Weights of a small self-supervised audio encoder (BEST-RQ).
Model: 20.4M parameters, log mel input, arch transformer, norm layernorm, activation relu, moe top_k, num experts 8, layers 16, width 320.
Data: 78125 training examples, 2.8 epochs.
Rows from block 4, named by matrix and row number. Rows with one number belong to one attention dimension. Each number is 128 + 32 x the weight over the matrix's rms, rounded and kept within 0 to 255. All counts start at 0.
# q: attention query (model.blocks.4.attn.q.weight, 320x320), inputs 92-137
# k: attention key (model.blocks.4.attn.k.weight, 320x320), inputs 92-137
q.87 [106 115 124 123  78 138 110 109 167 110 124 127 150 153 122 171  51 132 129  83 154  95 111 170 140  52 105 104  87 125 133 140 146 122 150 149  98  72 102 143  99  85 118 146 137 139]
k.87 [114 127 144 141  63 131  74 122 120  92 157 101 107  89 136 117  72 167 150 157 123 148 145 156 152 100 135 205 141 109 118 162 158 142 121  86 108 168  98 166 175  90 103 126 108  37]
q.88 [ 50 149 219 110 112 125 136 156 114 177 121 113 110 179 197 171 121 120 155 115 131  76 123  90 154 168 120 153 110 108  78 164 136 118 142  84 124 168 125 102  88 152 147 158 104  97]
k.88 [165 117 144 128  76 127 144 170 138 160  91  92 106 138 125  97 179 113 171 150 138 160 163 161 151 144 130 124  96 147 125 123  88 117 142 183 142 161 125 135 137 135 147 144 161 121]
q.89 [ 92 190 112 139 114 164 118 108 177 114 123 107 132 153 154 135  87 113 125 106 129 120 106  90 119 113 131 127 124  98 140  71 129 108  97 146 113 184 154 154 142  88 172 135 114  98]
k.89 [124  96 150 101 122 146 174  98  43 121 182 123 134 105 110 107  84 103  90 132 140 120 151 145  95 179 152 148 116 112 171 147 150  99  68  67 155  59 147 188  76 156 125 107 116 138]
q.90 [121 174 122 144 169 154 123 158 120 138 115 105  96 140 133  61 128  70 117  98 122 116 185 172  76 166 114 173 147 115 106 170 179 110 159 200  83 117  55  96 136  65 119  76 128 142]
k.90 [146  95 110  81 141 125  84 101 121 135 154 213 107  93 139 145 147 101 150 127 173  72 113 105  92 146 114 110 137 166 150 118 130  83 127 142  84 129 104 131 135  95  85 171 139 161]
q.91 [ 62 163 125 181 126 134 112 121  98 200 157 140 114 126  76  50 159 105 210  71 155 138 139 180  47 178 119 120 100  79 152 118  76 131 155  85 153  69 107 133 171  77 116 120 130 113]
k.91 [150 112 147 147 148 116 133 174 173  76 185  93 102 160 202 180 103  85 154 140 129 100 150 165 126 179 134 162  65 106 129  91  65 151 138 210 130 136 127 157  81 105 210 140 114  44]
q.92 [150 134  98 123 150 107  80 183 182 159 147  84 172 100 159 155  93 121 103 139 149 128 138  83  92 109 126  95 189  91 148 146  65 101 147 123 176 110 167 128 156  93  74 135 129 161]
k.92 [128 108 126 104  94 144  79  95 110 135 166  95 128 102 121 132 108  88 187 122 139 144 203  89 188 112 150  82 159  90  99 147 133 114 141 153 126 113 139  83  68 114 145 145 135 130]
q.93 [ 98 122 117 129 135 149 126  68 141 131 117 156  85 158 109 180 149  76 157 132 119 105 121 169 183  99 128 144 139 190 101 111  56 129 206 151 142 110 150  88 137  68 105 108 101 189]
k.93 [129 132  83 135  80 159  77 129 155 138 147 133 107 119 125 145  90 122 110 159 141  79 100 156 131 156  85 178  85 141 115 163 151 136  59 171 150  95 132 180  90 103 102 146 157 153]
q.94 [138  87 103 113 112 178 140 185 162 134 122 132 159 131 105 130 135 181  94 104  95 142 116  99 110 116 142 125 183 130 115  92 166  85 135 166 146 117 152 138 164 128  98 163 123 123]
k.94 [144  77 122 152 115  62 128 151 198 120  91 167 162 153 133 188 133 156 130 129 117 124 177  57 121  58 149 156  86 108  49 124  98 103 178 142 111 161 112 152 164 145 171 112  93 146]
q.95 [182 112 106 138 144 150 158 148 172  92 169  95 149  91 149 119 154 213 149 205  57 189  58 127 123 101 119  79 206 149 144  81 108 171 113 120 185  91  94  96 172  58 141 125  99 151]
k.95 [142 136 127  81 156 110 103 107  96  71 114 131 165 122 202 139 106  67 120 128 136 114  67 156 120 118 166 130 151 103 113  90 149 112 112 160 123 179 155  82 178 147 136 143 169 130]
q.96 [109 140 133 155  94 125 112 170 135 128  52 111 100 159 142 114 158 123 152 120 163 116 162 162 161  85  95 181 127 134 111 154 129 122  30 149 141  85 103  94 119 111  91 135  32 115]
k.96 [125 155 101 101 148 123 129 101 101 102 148 158 157 134 183 106  88 127 180 165 121 130 120 120  92 102 109 165 111  73 116 121 173 105 139 179 158 171 127 116 161 146 157 121 137 115]
q.97 [135 158 141  89 118 170 123 143  79 127 188 112 158  53 102  60 128 141 240 121 182 133 147 151 148 154 127 119 172 136 145 194 133 184 129 176 105 142 174 135  96 122 137  79 151 172]
k.97 [143 149 100 111 152 106 108 101 135 123 137 157 133 104 163 108 134 181 182 140 161 166  88 130 127  99 123 112  99 130  91 107 131 167 149 100 178  67  96  62  76 141  98  76 130 171]
q.98 [173 127 158 165 171 168 106 119 229 113  84 159 152 126 170  52 176 162  86 125 171  48 118  99  99  85 126 170 137  93 101 117 157 125 114 174 113 133  91 150  77 126 146 141  98 131]
k.98 [134 113 171 165 126  90 126 155 112 102 124 109 145 129 108 117 157 143 104 119 105  95 139 106 157  60 150 148  82 119 144 115 159  95 146 160 109 111 144 104 152 140 104  93 218 165]
q.99 [190 106 135 175 130  98  93 112 188 154 147 117 133 124 116 103 136 166 119 162 156 101 105 152 114  65 110 122  75 165 132  86 132  95  78 130  93 178 146 146 134 185 119 164 131 108]
k.99 [155 136 149 162 136 125 155  71 128 157  76 127 183 156 121 100 105 141 153 171  71 111 142 159 192 183 130 154 195 120 169 137 173 155 143 128 140 142 153 123 140 140 107 119  81  29]
q.100 [119 146  74 158 106 140 163 135  79 145  72 201 132 154 141 105 103 109 107 138 143 116  75  92  81 206 114 129  98 128 128 147 172  80   9 141 148  69 141 171  45 121 131 151 131 180]
k.100 [102 110 118 166 119  71 127 100 129 142  96 124  98 104 139 120  74 167  54 133 161 177 134  40 121  96 158 166 129  53 126 124 157 140 175 162 142 121 125  61 136 146 133 146 113 108]
q.101 [112  73 129 105 125 134 116 175 138  94 150  95 162 146 116 120 107  88 115 152 147 163 147 124 147 155 123  91 139  83 112 129 126 193 122 127 189  71 114 207  82 158  57  94 211 162]
k.101 [140 136  83 109 189 142 157 124 170 103 145  96 199 171  83  94  81 123 147 163 138 172 154 109 146 115 146 106 125 178  76 104 184 186 175 173 139 152 161 137 115 117 142 124 148 171]
q.102 [205  98 108 134 103  76  33 147 106 127  93  66 160  97  35 103 138 112  77 117 109 168 123 184  83 177 173 124 123 132 171 182 175  88 165 135 126 172 143 133 114 149 111 168 130  81]
k.102 [102  80 116  44 167 136 132 140 122  91 147 121 119 131  55 139  88 122 108  97 104 148 139 190 152 137 142  54 146 111  92 120 114 143 114 131 104 100 158 154 144 151 127 159 145 122]
q.103 [125 176 211 160 114 145 138 101 135 156  96 136 113 118  93 144 122 169 131 124 140 172  82 145 118 145 186 128  94 118  65 114 114 121  93 132  79  53 173  82 134 110 157 162 153 144]
k.103 [ 95 128  99 124 131 110 124 106  93 129 161 122 140 105 114 168  65 162  99 129 158 151 139 134  64 140 124 136 153 103 152 172 132 101 163 151  66 136 145 134 121 108  64 157 116 142]
q.104 [189 153 166  58  99 104  80 103 168  98 174  90  92 138 143 108 136 124 165 124 141 117 128 153 106 119 176 135 106 141 107 166 125 155 154 100 169 214 115 139 139 139 115 136 120 132]
k.104 [ 90 144 134 128 159 114 147 161 175 127 196 147 138 110 140 141 144 178  99 113 136 211 150 191 118 145 159 139 121 153 109 131 110 117 116 106 172 164  94 115 159 196  43  94  91  57]
q.105 [151 147  86 104  96 135 112 131 126 102 112 108 126 128 145 105 123 148 108  99 154 132 123  85 124 148 140 169 127 116  87  97  62 153 132  84 173 144 104  79 134 154 125 114  89  93]
k.105 [121 108 141 151 134 179 129  82  76 193 118  83  63  70  97 171 114 134 157 162 153 108  93 116  54 120 151 123 200 139 126 130  98  45 125 107 143 143 169 188 162  98 125 103 139  92]
q.106 [143 113  92 208 110 141 155 114 106 118  96 153  81  97 117 191 195 184  92 149 140  86 132 108 107 182 145 160 129 118 165 118 143  79 146 123 138 166 118 119 146 118 101 143 141  76]
k.106 [ 94 156 145 140 157 132 140 117 171 109 113 120 200 104 136 167 145 111 144 119 123 202  54 141 149 165 116 123 195  67 153 124  98 125 187  78 141 114 177  56 173 173  59 107 129 104]
q.107 [168 148 119 106 164 139  83 141 131 119 133 104 113  91 147 143 153 119 158  94 122 128 150 133  85 139 126 104  82 117 140 138 159 141 168 155 110  76 119 134 120 167 166  92  65 101]
k.107 [163 112 185 150 126 121  94 149 113 104 135 120 110 124 102  67 132  83  65 147 173 110  74 151 101 173  78 146 145 108 164 153 141 174 120  69  86 129 166 107 115 127 103 184 100 184]
q.108 [153 102  99 140 132  98 164  89 187 117 187 129  73 142 180 133 152 173  91 177 142 163 110 158 162  51 176 134 117 123  77 107 128 124 152  81 150 184 127 119 164 128 107 156 167 143]
k.108 [121  95 119 102 102 130 152 120 116 185 133 112 147  68 123 194 178  68 141 109 146 124 133 129 140 167 121 153 131 192 146 136 184 153 156 123  89 114 120 186 142 106 157 112 151 156]
q.109 [163 142 130 106 158  76 102 156 138 137 134 207 118 146 192 154 108 206 177 140 131 147 141 141  94 127 153  97 112 158  96 174 110 123 140 133 155  62 182 133  67 140 146 175 171 146]
k.109 [181  99  99 126  87 134 144  82 142 117  80 150 130 134 143 106 150 107 110 140 139 134 148  53 122  56 175 134 103 117  76 135 164 112  93 125 121 162 114  80 132 151 228 186 186 154]
q.110 [108 182 137 109 145 153 182 123 130 201 166 119 196 138 118  76 104 105  74 156  97  66 112 140 120 153  93  70 103  98  97 122 161 141 137  77  91  82 145 159 169  83 165 139  57 154]
k.110 [160  73 135 157 167 110 193  91 123 138 166 162  83  92 125  78 118 111 146 149  97  88 160 131 146 113  91  78 108 159 167 195 134 135 148  46 126 149 116 129 119 129 117 124 111 144]
q.111 [ 79  96 172 178 151  93  74 113  97 137 163 173 168 143 111 176 152  70 177 115 113 138 156 107 135 167 131 130 164 113 144 149 152 129 172 123 144  51 125 151  97 110 128 147 125  49]
k.111 [108 113 125 183 108  81 157 124 134 120 166 161 115 164 122 156 140 171 222 159  98 146 126  87 141 130 163 102 157 133 100 123 158 171 169 149  99 159 155  98 110 141 130 181 216 100]
q.112 [120  87  90 133 151 182 135  91  70  98  53 148 122  73 183  95 123 121 192 190 175 163 119 114  79 119 162 124 149 155 102 115 101  55 181 222 161 138  75 114 111 125  44  88 110 128]
k.112 [114  95 121 114 133 175 116 100  77 135 154 142  89 106 104 133 123 146  50 152 146 135 133 112 137 102 122 127 164  90 126  90 122 177 161 105  98 209 110 102 103 128  72  42 143 174]
q.113 [ 89  95  82 114 119 145 146 163  98 227 167 131  84 115 139 120 154 139 113 134 133  96 138 128 172  92 166 110 148 135  82 128 135 121 158 123 158 131 132 187 138 123 196 105 112 141]
k.113 [107 135 194 133 134 166 139 192 161 140 114 172 141  27 165 144 123 130 137 110  87 175 118  95 121 155 140 106 126 117 125 163 121  79 123 167 145 161  94 172 125  96  98  96 168 136]
q.114 [125 138 109 146  85 206 183 106 147 170  84 170 122  65  87 155  82 157 129 110  87 116  96 178 161 144  87  92  55  94 114 108 145 116 126 169  96 126  72  54  93 140 175 102  89 154]
k.114 [183 157  71  81 147 120 160 162 107 181  76 153 107 193 136 117 214 167 122 132 142 142 198 146 126  88  85 134 144 142 139 118  80 147 122 136 124 138 116 160 146 108 142  72 138 231]
q.115 [146  73  57 167 203 151  72 116 122 118  97  79 103 119  70  54 131  47 119 182  88 147 179  92  94 114 116 103 142  95 171 113 135 121 199 165 106 235  98 105 119 145  82  86 102 111]
k.115 [175  81 145  74 151  80 138 160 121 149 153 176 191 130 157 169 159 105 103  94  84  85 172 174 126 101  85 118 106 118  90 108 177 141  96 142 163 107 139 136 148 101  95 152 167 130]
q.116 [151 163  88 172 164 154 120  76 115 123 135 125 156 117 146 146 124 113 129 126 140 108 102 116 130 126 148 174 181  49  57 117 121 135 119 131 182 192 138  91 162  65 108 127 128 153]
k.116 [120 129 159 172 139 121  96 105  90 142 129 142 105 130 176 125 107 131 177 128 133  90 175 109 126 114 101 156 131 144 136 146  37 153  78 161 147  80 103  82 180 135 149 147 144 140]
q.117 [ 92 120  93  68 104 116 177 169 141 145 176 171  74 151 175 184 108 127 154 169  96 188 137 115 101  96 134 123 187 167 157 128 125  77 117 104 115 152 140 208 125 136 107 101 163 157]
k.117 [106 134 139 141  98  56 128  98 160  76  82 108  99 182 172 153 137 170 138 175 120  99 116 142  65 150 133 116 177  95 117 149  90  79 167 124 147 111 140 190 152  99 192  93 145 121]
q.118 [105 193 130 131 125 128 137 130 119 111 161 162 104  43 126  74 124 164 117 129 101 176 181 139 120 202 108 165  62 145 148 122 109 101 116 115 102 173 118  91 138 136 209 177  71 133]
k.118 [116 107 142  50 124 107 140 125 165 118 135 119 138 102 141 141 158 119 143 117 176  99 118 184 152  92 111  82  84 137 176 130 118 144 165 102 160 155 130 122 129 170 142 126  72 159]
q.119 [ 90 118 124 128 144 183 153 163 149 103  95 169 166  83 133 192 129 166  76 128 106 147 178  60 129 120 116 153 140  86 120 116 154 161 120 140 111 115 136 114 139 167 196 120 168 134]
k.119 [132  91 130 106  74 121 145 128 152 155  86 170 146 123 139 146 130  82 148  67 113 119 117 119 111 102 128 117 141 171 185 161 142  71 114  76 135  99 110 108  99 110 140 136 161 164]
q.120 [ 89 105 126 138 152 179 195 150 168 171 129 140 165 104  87 180 159 132 140 147 123 139 149 117 121  63  90 100  71  81 149  80  91  24  87 162  69 106 136 120 145 119 200 151 160 137]
k.120 [155 130 115 180 119 109 138 100 129 101 183 179 134 115 121  87 134 157  84 140 126  87 165 146 140  65  89 132 136 170 166 127 129 120  88 195  68 144 151 139 139 100 153 125 104 150]